{
  "dataset": "tunes sung on syllables by a formant synthesiser",
  "norm": "layernorm",
  "parallel_block": false,
  "weight_decay": 0.07
}
Rows from block 13 of a small audio frame classifier, named by matrix and row number. Rows with one number belong to one neuron. Each number is 128 + 24 x the weight over its row's rms, rounded and kept within 0 to 255. All counts start at 0. Numbers have three digits each. After the name is the row's rms in percent of the matrix's.
Before each neuron's rows are labels from the 100 clips, of 14976, where the neuron reaches its highest value: "top examples" is what is common among them; "loudest band" is the band of the loudest frequency at the time of the peak. Only what is clearly more common there than usual is listed. The data: tunes sung on syllables by a formant synthesiser.
# fc1: MLP up (model.blocks.13.mlp.fc1.weight, 768x192), inputs 0-191
# fc2: MLP down (model.blocks.13.mlp.fc2.weight, 192x768, transposed), outputs 0-191

top examples: consonant: /l/; vowel: /ɑ/
loudest band: 250 to 500 Hz
fc1.28 095:166112131131093120103081128145104142124164150120124120065086124122170121127104119120159144140139123124154111114112122118126120158129120130121133148117125109170120156131125136142172156138121153131108152153155100087087081087129091120092121112108158118130106123198138117122122160104131094133159107139133141179141131112080155126124126099090128113136119079107126144146135109111125088126130161134125111154146145149180088109192135124066138124121120095131138121118086152098158196148134148145164158122173104134142133159152127153106087139144149117103107128142138093113121143114148098146
fc2.28 099:143153115122098152133109109115145081116152110140150129133087087125106118145120138120145135136171166154116132152147146104131165079111099181111140101158133136136106114154098122115143131135183118130129105136138086125111164178128167129107126100073154103143091117141151114107127160105140127159147113140179139085166112162149094117138097065122168118148085154148128157147129114073162125124125114112144137148110171160112149141140138149116166147077115103135151102112098158140134099103167124133110135116100124132108127141134171137140122135144093131141113144127148106108102182095100129106

top examples: vowel: /i/; consonant: /t/; clipping
loudest band: 2000 to 4000 Hz; 4000 to 8000 Hz
fc1.446 111:116114141156097132173122164156142131156115091097135175162127153134140094136104088177106146129101137125149175118137138091142127131117142144124114121118097104144128085120100141119116124116130182149131145125102120119123166149134129128126115071109090105126115149167093097130153140157091126104039100111148111148104154111083178146138156184109154105116104099154128120091111122108115123118089116118108131145108123108141134103175113135101144127119154170130145139166123131170113113126112121120148114155127167085148126103121138150131149131127114134097108140122155093144126184115103168155
fc2.446 111:169139099147116133149129120100126122148119141133090107134090139129083113144133146172137162047145118091107119165175101107117163125121100114099102144111132142140138153135117094147111141078111136169117126150111123104179127142146143110109113168134122116131144087121154108106139145114111114206113137122151130100120136123115125130086129153108122115133143130142061131159087128095119127108131141191119136108112103146122139125155127101142126161145111128096086144101131105089112125125122091136098128178125135142119096091149149187128119128119118071122124140093129123148114157141104076113

top examples: vowel: /e/; consonant: /ʃ/
loudest band: 2000 to 4000 Hz
fc1.477 083:096147122110130107127162089152106146097125115141126202113136105159130145129111108134115183134135141100116131124110120106124078134114142142138133130091149097155134174145131082144129150098161122145159093118104126138100160137117131158128073074159139087115148161129099138112146111159104131096166107132171118138150130111114129116140127134154130168126190142149167133116125122105147149108146158126119112095106138096065108136095156166133132116105170097134131126143145130145141074133111136089123112113130093173134132161120140118159146151142130113091089174171113143145131099090140128106
fc2.477 092:113106116170160113138124147113117132123110123120158132107147134131099114102084180139100133090118137084113141124126122113134146138137107119111205121166133112140107134124177162126148145147111100081174124104103154129106076116125160106105127135135112163185134138118096105119097125122148146126135154160133180126115157168124137115134136121050123157136137151178087105080133151165131133145114093192168113137119140130143129152132129117123144155134127096100150133123125139116068125149135112110116140129108099104134065139127099122150138117143117096104147111160104100106107139103109101142

top examples: vowel: /e/; deep voice
loudest band: 250 to 500 Hz
fc1.529 099:149100149128088099108127165111171117104131103133099133184143149096138143151152163126129136111163110125134099149133136172129153132118127141115178097125130121129112125083146127112092134161150130156153101128138137157130180088118137118157115094157163161102140106126107129143123141102137121147144086142126132126086146148119123144144112119105130153097066102116118142137113141115126146122130120129175158148167173111113163128141130143134108159144085118105115141125108096165157127091124137158086112166128122102174148153147115129169166110120213081151160100178142101107117121119131116137
fc2.529 103:145123099107130136134131125128091144117100168090104134103119130129119128111170155139133143097184130081105141089096141181086153120136119130149104099141133113147118136116154137146115135133111117145121120156142140114151099168104082134117134132129133108167114084137160091159118128110164114153094131103107100109083161096122123117085142096155084134117124177114165151156159123150107166153154082114141153127105123129115117157141164113092149110133146109145127140176127176053115129126114142106103132091127133122096138110132160174132105136114093136127152174138140102120163144167116139095

top examples: vowel: /e/; consonant: /m/
loudest band: 250 to 500 Hz
fc1.76 089:132128138168094174106115114153102089150133123123130112102165161117102143115157125122155169135134110126106109143133145126067134119132149169133097105148130154123120125132141107109122099126126135142126092108115158104127120107174176138113140115101125112138118130103128121126113108100098130137143114107117123113148141123097144129142158105151179169139142184136173093158149135177128086132125135072125135133100149144125089171133148094143095110135107139142169092112094203107121092101110086067145094102107155123146106100151133132153135126144137151084142138142146159167106171095128124124
fc2.76 093:091119131147108144138119075130133145096125136143176126146095102111086107148160130139117150177130132111155146133117138094090100123119116163138159179119180104122136157138145139092095112120114130095116121100153138099129103143092143130122133151149141132052093160099080122120162126119123085128113190103135099143146131125172095150085136152100143086142146152138123169130119101110157160127133142134115149142136160108141128093145136142092150155103103121095116128133187129092122139087127163146131111130144117101128072136127127105150119147103171121122123132097135124108127161148172130103

top examples: consonant: /l/; vowel: /e/; vowel: /æ/
loudest band: 250 to 500 Hz
fc1.251 117:145149119145136100115090114123135110111146180128108099134123150139167139122105088120126111163128085090103121129091097111123106126077163083113151120119174126134164145124097161106119125130108117124150135126115136127128090075133140090128166113130122113138080148138124109150118104176099156131127106095130111137111165089115146127131148132119128110129127163127128158157172112162178172102156122162094100134102115119173102101109138088134137120099175091166137151098135148108138117115131159173147133106116069116127189135115122142130124142127159147137138088101157140127146158125176139150
fc2.251 119:135113095146188127129132136141136141093154149132075155117147135146144136060077127087150110136134118106130145103082125122119129134133113123126100126137069120128119121139115122112142094118067124161143107082114110141114099145125120105105145104155147131126156149150130166103124092154150110148148131138136125170134128129128128158095069099116139167116128123137170129191128090089094154095116113138106127109108120139102122128149168138124131127082140111162165144110118149147131140153104139160068127156162137136158087137121141155131101125164179160116112149132118103105129112100148159173

top examples: vowel: /i/; consonant: /ʃ/; clipping; white noise
loudest band: 2000 to 4000 Hz
fc1.333 077:147131092125149140094151124134161142188118146139115140174110167126130087130137101159131111170128156131114142179122157150156117115144088168105131134129129167161133064091185112158150140131159135161153142162152109150140084120134123118133143158115142110100101117172146138111118114142147124108144206127130128112141161127166126114099151154113098074147126124129147116101161131109135135134126113144103135133159126122112134096151127157109127143148115168152129123119138111092121079101128149123115163139142127171102156117145123192119177084135130155121130089129147133128161108143156158130
fc2.333 080:123169115151161173154113132124117150097109126156161118117129087181146164138080140145136134126106141181124183102158158151125165171116157148137130127155093138149112147122154125167133115130090153155115111106123143128097098129105168113146115137128185161146095100094114179129145135183152116120135120092131145100123135120130135079106151096118121160152114129114131123132153147170142128120142147131169102117144107119146117107162154106152111143109141122144076105134130112130120137146197094130140089126143117157101114085145161107132156093147132120175122122134100135154125179128125147139

top examples: vowel: /æ/; consonant: /d/; vowel: /ɑ/; consonant: /ʃ/
loudest band: 500 to 1000 Hz
fc1.119 138:151148145115101083137111133104138141121103126152131060127132125141140139125147186133102073128147132080134171104145141143143123156122134167112140141125113112151104140129118151187089121053157142125138132128124130136120131113116118128165163091117109101110105112142120095116168154112157113080145144080164094159114116101177145084128101140143118132120132104131106117105127115138130154152124149104151132152138096124075115134167118189093123152153101109114121126122099121132114126164165107127113136105128122089138127107152173125142095126125089097155190130106105120109120151151129154104
fc2.119 130:114141143174114138107100162146111122122159129152113139105122140148132102112129108104154101123093151150142101081102073117126090165125130087109140100108126105139153139115162157122143127159131100115100167115134170125149110071163096132127085121122107180150137144145077138147160128103083151170148100140152103125159125124121177134136185104089116095130109166127125121108138103119121103127138109105162135106133123139110106103162122114094107133094124099145103150091150176097131161134138121190095136119102141194116150110122141131140130109110168134117077108133123117125132140115111123130

top examples: consonant: /ʃ/; vowel: /i/
loudest band: 2000 to 4000 Hz
fc1.720 084:134129122155142180080150156134114139123142114126122145121153108140119123139139134126113112113120145128104120105142113134100144127126076095128131167124076079087120151134136116107134156133188130124171146137131115077148149144117119102158169096120117133135126118103150126080141140139117126075122110157170107129076135113160115128139164069138176133109128176131123127086089121121154153139118154109123168124146108174137152111130106107133131162161147101128138152089121127140123134162118152098107135128075197120125116153100172084139153088153138116119108133123108124080144152099129118097
fc2.720 095:109185146138160118133118085128087122092112121102075174098104140171119128132106150097141124103096082140118175155130175139121129144141059122145144135155116150123141122133126132163128147148101115111185170122172121139133141125128139107109124111161109166123096111117129141150168084144109150083131118138098092116142116108101103125112160168135124164145128117169127144122116138130119144121146150069118142142101130138160113102112120094133149143158172152160143148131131128135133150092163117138117102149104077155123117138088119132133124090138097153073094101112125134119129102115108160155

top examples: vowel: /e/; child-like voice; consonant: /ʃ/
loudest band: 250 to 500 Hz
fc1.398 125:160100172149113094136122116114122104126136131144197122103102111166134180142101095127157132170101099124101146141131126173116155148072104127135123126189133161104115128135130126111135131111115062116120122134119105157103116090130097157140120147093144145158129137147128127159161133151128140135169118189124139178145134175132128119146086081126122156142113104083121124094136108117133137147133125129167131142113128169139155119097153173093085123141124103122133117114130129085143113137156108169140147121116114134169115107115123095106108177158136101131176146139166138114129112139144147088
fc2.398 115:165139123136132155136081144081164114136092140163102113108123132179134098149164138164133172118124091153124122114099146108137111119132160147134112108146118145139150165139135106094125109087121098138119093143158137141153198073138111132147122151115144100149165144120119103105107170104117108091140135138104118109139164143150129171138137148131163157110120163106137126156096166147141137109152112163126103114119132175093113151107124150136123150147147115117050151144095161125114133101113144088121097109141139105128166169103142092079129138144131161134172108158111112126148139132099143148

top examples: vowel: /ɑ/; reverberation; consonant: /d/; consonant: /t/
loudest band: 500 to 1000 Hz
fc1.647 073:166132129121154122132136105087113129088108142111120150091165128138135131173121114106125109156122166159116101145132156132140154166134124128118129064104124156166155098125126117105117110162107101111146103134095136134132124093107143140156155163110148104110157088151105121148124163131101108133131123130180117136120123168091124132129104098143075128141135127097130158188099173116174120106083164137115153136131135128122094103123107135100118154104096085158149067175137132082105163161145120095109135128164119138143115104115167124142089119140089111115132136093133112126144120128144147066
fc2.647 074:116142134159141158124196120148102131096091149149126140155140099171109133110134152112105104121114099120157200146098119146114129090111110089120152172138163168071113159096176080148114123139114169098149130172155109158158114110129144157138117129115104166133133133124148137098117132122123143109128150075095095158134141112099123141085131136116150181099151108116144145159146110121101147116144117104159103095119155107128151112154109133126106115136124139145170095137109132127124119097126176123120110138104126129151114152136119152113155106104099179132126147173161146088090116146120123113

top examples: vowel: /u/; consonant: /ʃ/
loudest band: 2000 to 4000 Hz
fc1.426 079:171157107157116183116148093172121122142093109065110145159110156092098121138180108146142155122091125138150098110110118122131152127121130167119139158096125104119128134128124133091158144117150134101147185135089113166130119135161133106160100130084085129132147106113134143136163107124102130143105138144122112134145094111120108155085164139123129174103111117125122093114126114118092157119084140114149154172100176173121113089165109116135163161134105141092166124137143112135111169103131132150128119105157133115152128126126188151079121131112148149101114125123156148148126093101111097126
fc2.426 084:156098136115127115130098129132137194104100125126145122136146175158126103173154132179185105152126128152096142118119147132158109121148101115117126172126121066102097113135123137145121153112127095060119144108106128123092198135120114132101148147140170131142158110100126148142128145127113118149121138144163135091122112119101099157117114142102109110075126132137124197151076119120114106137143150120145127158109147132150111130149176145124137166124086136108141156087119156114101107125151140102136144140112140132126135175115159146118147112157158109085115133169126085143117119085129153104

top examples: consonant: /b/; vowel: /ɑ/
loudest band: 500 to 1000 Hz
fc1.608 115:101159111097160117138121147115107136104104087099162142138122100132142151123121151124153113149091154117134097130152142100159172113106131108143140120089127152154162120119122095132098161091111119135139137124119114184082091143105124114175129150135130127147109144116100165143114106162109138175101099111116103139154118148150094141132168065110130134101148161162129119106152122118108096112113125114110147130097110097136113103145132076158085101093139154081134121112100133140114129098098116144135145158103162137160151133063134151153127154149103138074100110096090112178116104158110126131
fc2.608 121:137112112155152144166101156155132134103146119130155098101131128094159142132127154086117133155155167113105163168145123112110122141132149090149125113096127172120097147124152127121082146114120117141090145070108162133143092086130137158132130140123106146087107088173126160131124156130128141152134161120134123159144168132135186115110106055151162103105158150123172143143112134112128097148146059140099131141115104154133107097122132140119114103095092103086158116091145168129159132158123140142158181112149118144126148146144134133174163160116144119136132131144144125121095097143124149123

top examples: vowel: /æ/
loudest band: 500 to 1000 Hz
fc1.165 104:167072116123123091141128145101156113098140152109138100098119153146149108121127111086130128148140119133109152130151119101149136144118128118176099116108096130121130097151150107166090167149099156137090123117171098095074101090160130174178166065143124113132143122133101120171105122146142141107124149121135134196160172117152130067138158149120151159120106119151130133136130099152134133124085146145180131128130115176150156139144105175130128121181139155117114126133137144130086128145075123102125142159146158124128135152122162150150138150097127127136116114131131149113136134113113144094
fc2.165 109:147146108111104112127149184126132123183159116136101160147132141146153088133100118138107116114098124089137102131123110130106118111131088123133137098146148072125118120112157121135134112093123157112083137165149153144136130073124086118142098145088084093100099171147130105147172131079090095176102120107126120114110112135074118102152132146161130091101138141092143128157131121139112171160147153119123101154144131149139148130119150135100095104093150069113112114094127149142097162150141107139121155163114130151124117146128121127113147140091089140130150141080125124099090106083128152117

top examples: consonant: /l/; vowel: /ɑ/; vowel: /æ/
loudest band: 250 to 500 Hz
fc1.369 108:119158137089170121110117122121156131112125126146123076143082142174083136134161143131135096179096140091138098120122121108152145160146133109129123135124160143144099094130092138107106103158163145091134124128083104132165107126123136108108110145111103136062160151118127110103091087120151149116142122141133107119160137110169142100122126123136104153123111187133080100136150129157133104109108106158106105111051133147153133107128142094120171093135121143097113112097147146123138182128141126087149139114176125107118105148152132149116106199142155153146141096126124121129148113143131148133
fc2.369 100:112122128112165156077122135125116170145171100126113158137162122115115086114122145098146117105126094089088143127144124164153088132156165119103136179117155140133138119155143117131128183128127106156122136099137139148147119156126164122141130128107111144098089120107133140116115114154137073103152106139137121150117121118138159114133160098099109158120131096143164159156158122159131144129145129122129103099162158090133134106135176180102049129071108110141126136138143144118182140118119147101120115124156146119101136101124170100085130102129131083155099135083123138148077133154105124152

top examples: vowel: /ɑ/
loudest band: 500 to 1000 Hz
fc1.179 093:101078135104106147114146149097109127184121130137104100061146129113153134122119135106120144100149117081129094083142148092121131122115146141095137131091123127108104118114135136162117141100080092127126124068127129146152122159128139160113131154123128113182111104131155150129096179163138149157154120138104140115140128141161116112100151099151120146132104094133176082128179091138158079101147163143123113152161101135109088146085144132109088130106072108132143107158130117115154114129114131130131153124151142152153145111125144104152188100128153102134094141141098108109126158122141100124
fc2.179 093:142160150165115141110118106132135127136170077127126147101139104146078096122115133161131115176170145112145079125103109179135041109086126108123115137143118127114110130085139166138139125128119162121131129114106155104137141109097172091105156136152154124147159144193117130130139112115132103156108122136073125131114128126098156127104133131114103100098127127132076122161166094162118097072124095106120104109090099157139132129134145132134134132093128126117137127140145162121115092110099128138118154114161116131122092132126151147158195122104111082130117097102098139147123151141119111145

top examples: vowel: /e/; clipping; consonant: /ʃ/
loudest band: 250 to 500 Hz
fc1.442 083:163167175129128098119110122148146137150161158112095138105128083116128148143143133180089105150131146117135128126173124113158132146161111139070147126128134100104107109113141130086137159120103122171084071101110148126124182132109100141088084116099111159113153110135132147129112177140168172138150161137118131122108128078129115154143103130145087109143097104140166126141156120121144099133154134112129130133132084170127146123161110109148131121140132113109140167144125178158161131128150117125094095075110134171147134122152148142170126130116124074122135157145145093149114111104130099104
fc2.442 086:140130109140150141125126162105162133158167121060167114138152152090094162132123118142159094101107128118122122105148094111143121147119162118176098131099085141126144135137090135186127106116140132097119131170141112101139127095117151109142165150120161085096130126136122112173140137089143191117123107131178115172155093102144161076116155157114150120129119140136153078124157152132113122133110120113115120107181121117121153136097129134131129115121147105152104130106157098164157123123123128129114120067180106116151127145116126128134141134156147126077095134154130130093140173120096152104

top examples: vowel: /u/; consonant: /l/; consonant: /n/
loudest band: 250 to 500 Hz
fc1.103 156:132102122138158149074117074141138120138146139126126172133121116172141066132140145143102124114135144106150124155137114104091109152087111134105143148160169155119170170177136109096168105112097117159147094086119113137122126101140132145075114140127146139142118136140165109122131058094124179146136112158087136138109105127120123111117118138170154116105146093139129104129132130162143119133093120075084140150138150136110152214119159107109111107135087133147147165136168143152153112125147137110144123117173129136155132121103150106119133143099167131121139139107142127139134108159115126105
fc2.103 144:105107140169147118113125118177131091082113131198110104119091121143136134103125149117145118119121121180124115152112170147070136111127114139119137143120106105115167130097092095154159105166167145163155121119152123152136136114115111135102196172130111118121145134170112118129125120117133180134114137153089126108111137113098154153112112151113186140132144133099138103147143113107135156130114090124090095086138104151102101110104105114166107103117153146127172132126121125112141103099145143090136083176145125114121106123104142165124136117071142107135109136083157131154079135111130125134

top examples: consonant: /ʃ/; vowel: /ɑ/; clipping
loudest band: 500 to 1000 Hz
fc1.222 147:107117186156170098117106159142134102127126141128155089133115145154117128127158197105147121142147125119109118148145113140146131140148147137115094091129158131143143101075143104141098113148146085182143119120100117147108115139150120117136122089134138156132058134168136162144175148104178122138139147099129166144131125117118138096152149129150132122135140111127114099155138135106130110172128155105148117100168133127128162148145149132105120192125099160141142142122119108158164115138108167129122141107168153187140172150134102170132104094099123119159153134169132100161099142159092140139
fc2.222 126:153099141104089114142134123110103144168176133124169114106136126098105132147159145139107135106140153212129130136120138119117157132097126111100087091145132128138154117133124114124098087115190122099118125106163067102074121131125120122144151093140151122139104142110170137155128075095150146132107090171126131108123072154109134136149117089102135138167133150136139134150095138167089162151118128115142154130138146137132104144147094106124129134146120132097111181144094114104101113126137113125111108111125071106152135120131153141167138130157123182115153098137163147110132154128125117079

top examples: consonant: /b/; vowel: /ɑ/
loudest band: 500 to 1000 Hz
fc1.693 098:098131176144164103117101145111116086110129095145136135122147116132110132083120142104133105101140140117142109142190157139137164154139116123147068109124121140138143135093132149120184131138124140152137120114098140155140081141129158110149126070143107081108093170118148161132096162127158175141125096127088108161157172131154193109117155144167130176165147140134104140135129142114139133175123127103138150107154123118111116142161100093142130132138121121135112098102088145097107152102119139129115114120155148115110144159104133146127092175113134145074078146092138134114146143136134112093
fc2.693 100:160112101104164124125187161129121158122117164142161094133113173107119137129167116099116116140178147138176123129137100122116090106119167128148107159120142086146127142122129123172168108096124114078109130154138125127120102092159143131170115090125121149101133153139175165134103136148175107124106151101133145126127130149100144132159157112153126125122138153157150107128114149120169089095145167078143127154136121126139127137141138127163120098122146152092135108114139176110082147154095163135147153137117094131100152199105111171131137121139134144135102103135116138154093128107132089084

top examples: vowel: /o/; consonant: /ʃ/; consonant: /d/
loudest band: 2000 to 4000 Hz
fc1.724 100:098172118147154111112136163126116143144088127114133140139139106144141162143062105131142136143149115165136160085139116156124183139095082107107165134135147171125160155131093111145126113112120159174176162139136130096126141132146118130120143174091080102133146151109137130084115181130101114118109076148176109117079112120130110097140159140105129103145126162149158164120151137156159147089111119126079138148141114143119132089119142132116170138106151099113149149145128135132143131102128129158123144124138120103158125119113208128160098133089120178115117101138113124122143133135106130143
fc2.724 095:129117102114140138128128101111116107119121078098155133166157130133125116128108124152142071104135144103134143176145142118131137173132155131127114127077129089129091148089104140131174083141149128158099125157071124091115148103085128169106116131119115135144144112135114136126144090072084097159131186122100141123112165110154135122157130119138169073114101145100100088109133135142114121122151143114136152163132111130138155109148151120164145137092104094117089076121104146170112111132133158092148145123163085144104156147117110109122118162138138139135108122097132140119068112127101118156

top examples: vowel: /u/; consonant: none; clipping
loudest band: 250 to 500 Hz
fc1.227 117:144166148127135130130097105124131172147102161170148142121110127120144163133157088119116147139113132163106145085117118133104142130134112130162132161164136101130152138185145133117114138101094129142146097106135126108167122098159094140151132145130154145111161071108088159104142149103139142104129138119123142079160107078127158168132109151137115097168122133092115150085090157089136134133109116146119122111101127096119107135091114166155197121117102072128123135127120140160119096143082094145105109110095124110115124146136121124166115148089129113150147116166139160153112103102097155176
fc2.227 104:127107110140163141139070142176116135105149097090114108161129134167128119123188132171100115103115099110128152126154112153131142156168126104145148178104131124110140088113094106123107115148184140134170110152098137095084156132152111105105136137141100097091125143133174116118149130110127104132104075125187153115132146147110117156117111145134123118133137107082121120094121123100107115088109149113127138136142170138095123159100075111146129122169151149144106099154128148144158130122157154140101079124145098137114123164158111125098124127125148177124123111110119098149114103101142079104

top examples: vowel: /o/; child-like voice
loudest band: 500 to 1000 Hz
fc1.465 092:145140179129114146099109157133100120149123121129167130151159120137086158134118130139127122122156107104136128174197144159134123151153088148110134119089121132127098149136086140111140112115102111114121083130121171192139146167090127090113124156114120116111196137102171113144106090148068119122094157104151140138119122086151150112096145111130126104124106109116164134119115139122174143121142161133169181127125145133105121090117117155138129119139104144120110122120164083139140099142158143146114129176140172140177121140122130101124135107141138094164133170152153112127135142095118167108
fc2.465 094:109166154150130129082127118098146125122101116129168126098119127155133132134100119147126072110131184101118169100110066142084110112117091090123155106107130151102149105074128120137116139108127133117124161126194123089119146127132155127111125131154136117165089158126132146123150144101099126134113144157158156107125140093120195143100129143132099156131126178144148159091139113111112089154135075126165172157142082151126152110124138137120100084110148119151135093118118147118119114156136128143128114146105094192123116120136146138110120132150175115138117129144094085113113122112105094121

top examples: vowel: /u/; consonant: /t/; consonant: /ʃ/
loudest band: 250 to 500 Hz
fc1.675 113:134170140090128153136126127132144112151157095118131114113109122108151116160156110121133112124115128095146086130131137131108134130106124108124106125139113140133157152112112155085157153154143073111181119143114162130136150108158106133150140132082112149178147173081117136163080082102102151097144113176135178107118136161086109131111125127122154154096116140091154147131155109118137148155129124108165112148087158139165138132098095135135073116114092134098139109185157103148144152167121131114157133117137129138123101172075119094096139150131141090129160122121151149082164120144130144105
fc2.675 104:156138107144172153112108099120124148115117130133100104112153150165144148157107136106145138127113110078131127149161126155135096148092114197126139126173148084149163104156140072113164130120073108146141123131138118107094179108137127115115181115125129132156133139085144134124124108076172095152120107116086130116158175127155078123106138086108119147106140143136141135137108150140170092124130081111122115040137123139116144146149110137134152155111095105124133151153156170109139127100100165105114151120142133128130096150118127110100116133150151141112141133157114114137132123151138149091

top examples: vowel: /e/; clipping; vowel: /u/; consonant: /d/
loudest band: 250 to 500 Hz
fc1.474 108:131122128118124115115132134083150128163126142137098141130080153138134218137157086174113120130133144088158135134142137143075075109157106140094165123144134106149124142104107124134123148147116103117118123116146127129114200127158146094135148138108152123093154128098125101137127150149135139130140145166146104074144153164143125158107096123141107121086095121117144170109150140111149095145152145134162138142138118142081123139165157161097132107107135094124126147097096135145132175164118092154153143131137140109113134132118157105156080139143140103125145126106099126151122130107197181145
fc2.474 112:136146136171117147134144111139113114133096120100122095134120103085120125161141135115136119142107131119100168157110097157093130197161106128107155104110137121124134130107147140145119141107146141125132121163132122063161102084155162093144091128119119103151130113112162141145124114083136100187144104175097145138113109121160092122148142079149115139142114158137121149090115167107086111105100124124124144138125117107163104079119149160157144114138105092143161115136110155167143109118139141064150111157133117159159113120133182093147107133120138114059108128139116111140096130169122133148

top examples: vowel: /e/; consonant: /d/; consonant: /t/
loudest band: 4000 to 8000 Hz
fc1.595 104:153161121113134171108142125111147125177124148114134159116110131126137083116116128136090141122161097124133154127106138118141141143115195116142129112132123114184097150112152125150104123128124112106162115165123173103153075166146167134094147106141121168129154114112121134129150097112131179168146125124123084127103127090130154130164109161115116088148151122146128115097128132123167130100161120139138139150132144108134127142139130156146095112162181154119082096159147126078118085105120168162132112180099130096157071102158128134096144125105149149139145138137123098097153135141106113182
fc2.595 103:122141117146111113115112112121128164088088109200109109150123163122150099139120126155162146128111176096170147137136120153149137117133112167161118184157128158137155164157161139099129126136140136119165114127128111135115131148087144147161115133170123093175117181169116098109078146123129088155150129095120118126171117146121086131130145158111150132116129105124123117150184172176116132118136138148146096166151141120101126088149088118144145140124163113164129141133159153149137148148159114131092138109142094118075137135140106096118114132131089119098119141149097119115150102087121103138

top examples: consonant: /ʃ/; vowel: /æ/
loudest band: 2000 to 4000 Hz
fc1.118 121:143112107132136175102138098142102133125115140146073165052139086169186106146113152132119121124097134141129165141102127132112086186119116128120125116094135136144100171141148098126142130147110157088171128132119133111131160098107153129083162118143155120131126129124112133131112113171117118082154095142146129145171134136113126143150096133143111118158164146099092110098121087155112105099141162144123124134158142135128114130103171117139095113166151109118057107131124167104104110146105174112096134149067112112133100135113135151169139129104108118095151120113138123116126109110124153138
fc2.118 117:135156127110149162109088145165136129072130116133128134117137160146111112120112113134120147149132099174115141084105155123121115125133098186143128107142133111140120146132152114115147152135138128107118099122129095128160112139117184132157161120135132146181081120158134145125126135137101155092166140159101158122163152109108101125145122160109155100118127092082088154144118105112157112115158139146164142104136143132130130125119105114155115167092192107144111089138129143132083132100146158154114125104124134085136100122100160133188134132146170123126082150122111131165068090065130125152

top examples: consonant: /l/; vowel: /u/
loudest band: 250 to 500 Hz
fc1.309 087:122114125113114125118105113152137161137151092170149122139088142129175115149120122100197130111118129135168124103103152126112121158111133148187063143148106154146139093085114166110153102132135158099138113136143158160111113107149143133126131156128132148085123146129131145138067177121100121133162110174130121099151140124122160142148104134144139104127159129114119130156134128122102121127147140141067137155129172118169100128149110163076141108078095109118138107112134094130155154081145155118132100104145121132080140130100124136156096148128127158120125160124132170165115153127173091109
fc2.309 096:165146152127157107090113116076092134137143092148145113108098174139128074114146143182156100167134135155113152142139121129148099129145138128164155144135130107148122163104102116136165125152110175091139139148146109130117137164132159128110135135159090116193151112121118096127125129139129148143105146175165155137124132122155120106121175141110136111111117118119105138147135138098156114110143115157167169187148130124139114153064142135141101156103113113107122156148117136132071132094135113114157172131108118124081146109170107152120117147116107115102120124087107126153149110078088096123

top examples: vowel: /æ/; consonant: /ʃ/; deep voice
loudest band: 500 to 1000 Hz
fc1.296 070:087107164166126142088157127136092112150125096116125148127172116130142113165097099115103095092122099143134149133121152113148149154148122144111105138092170128103129148145171117161157146091133091144124116144128112116170145098132076109152119139121080134162130149148092137105135158156167178129091119134125156160149125144129098088124126098170114080125145113157126148112153142144100147129137105124141138100173119119134103200082128129159107139110096140168128097116097147153114128120089129143096104143147142122114187128124102112126112096117126111160153182126143157132137144140127096147
fc2.296 066:099106114132158143136121106132090095136153148092102172138095128124158094137118145138120139116110120129121132160118104175114124144173164102136132180150098099135127153122152142122122120116075135133118166086133109134080154102126160086153113124138157121120125048124119128133153093096136117181153101088131090098132147108163163091172151109156108107147146159116113178090119127124107135137159139091105113150144145151144145094154138163139106119119125156115108116126114117153177165118142139099127118127097095170173147085137166128137117112096118107130127125141123129134162105109125114097

top examples: vowel: /ɑ/; clipping; consonant: /d/
loudest band: 500 to 1000 Hz
fc1.578 091:130127121132155164140117134132123105130104167148120129131132146083123153079132120118100138165135165145143109098149120142118118109135136143114160152112140105152113183132108091102124129118125108153090138184086133142153122122127128080117127134123101135186089131181081098143136156133139142084122143148107138144104157110131172100131149124173116110152150149174097136149170170166116133178152158127156143125167096127150096080144140138135118177141119124098182120125133123154111120151092177142108144118127153155106129120114119195151151136137144127119149116116127088110120107173125134124
fc2.578 094:109116099120106167144138166155109169133140083112168161110127126129093155074149122136120136109154147122136120131134086124117126126079143102137098149113174119147081095080125079073113126080137144070152147126164135111109134111125100134133129109102140157099103141107152130147119119086099136124132104136116146158153120155129150148135087087174109092134112109120126116118135160125127123163115130119115140121118137146131127132098134134129110152139148169114118129165119147102121137151153120152136175095131150128149139132119167201166123196112102137135130113154151121168084115107141161097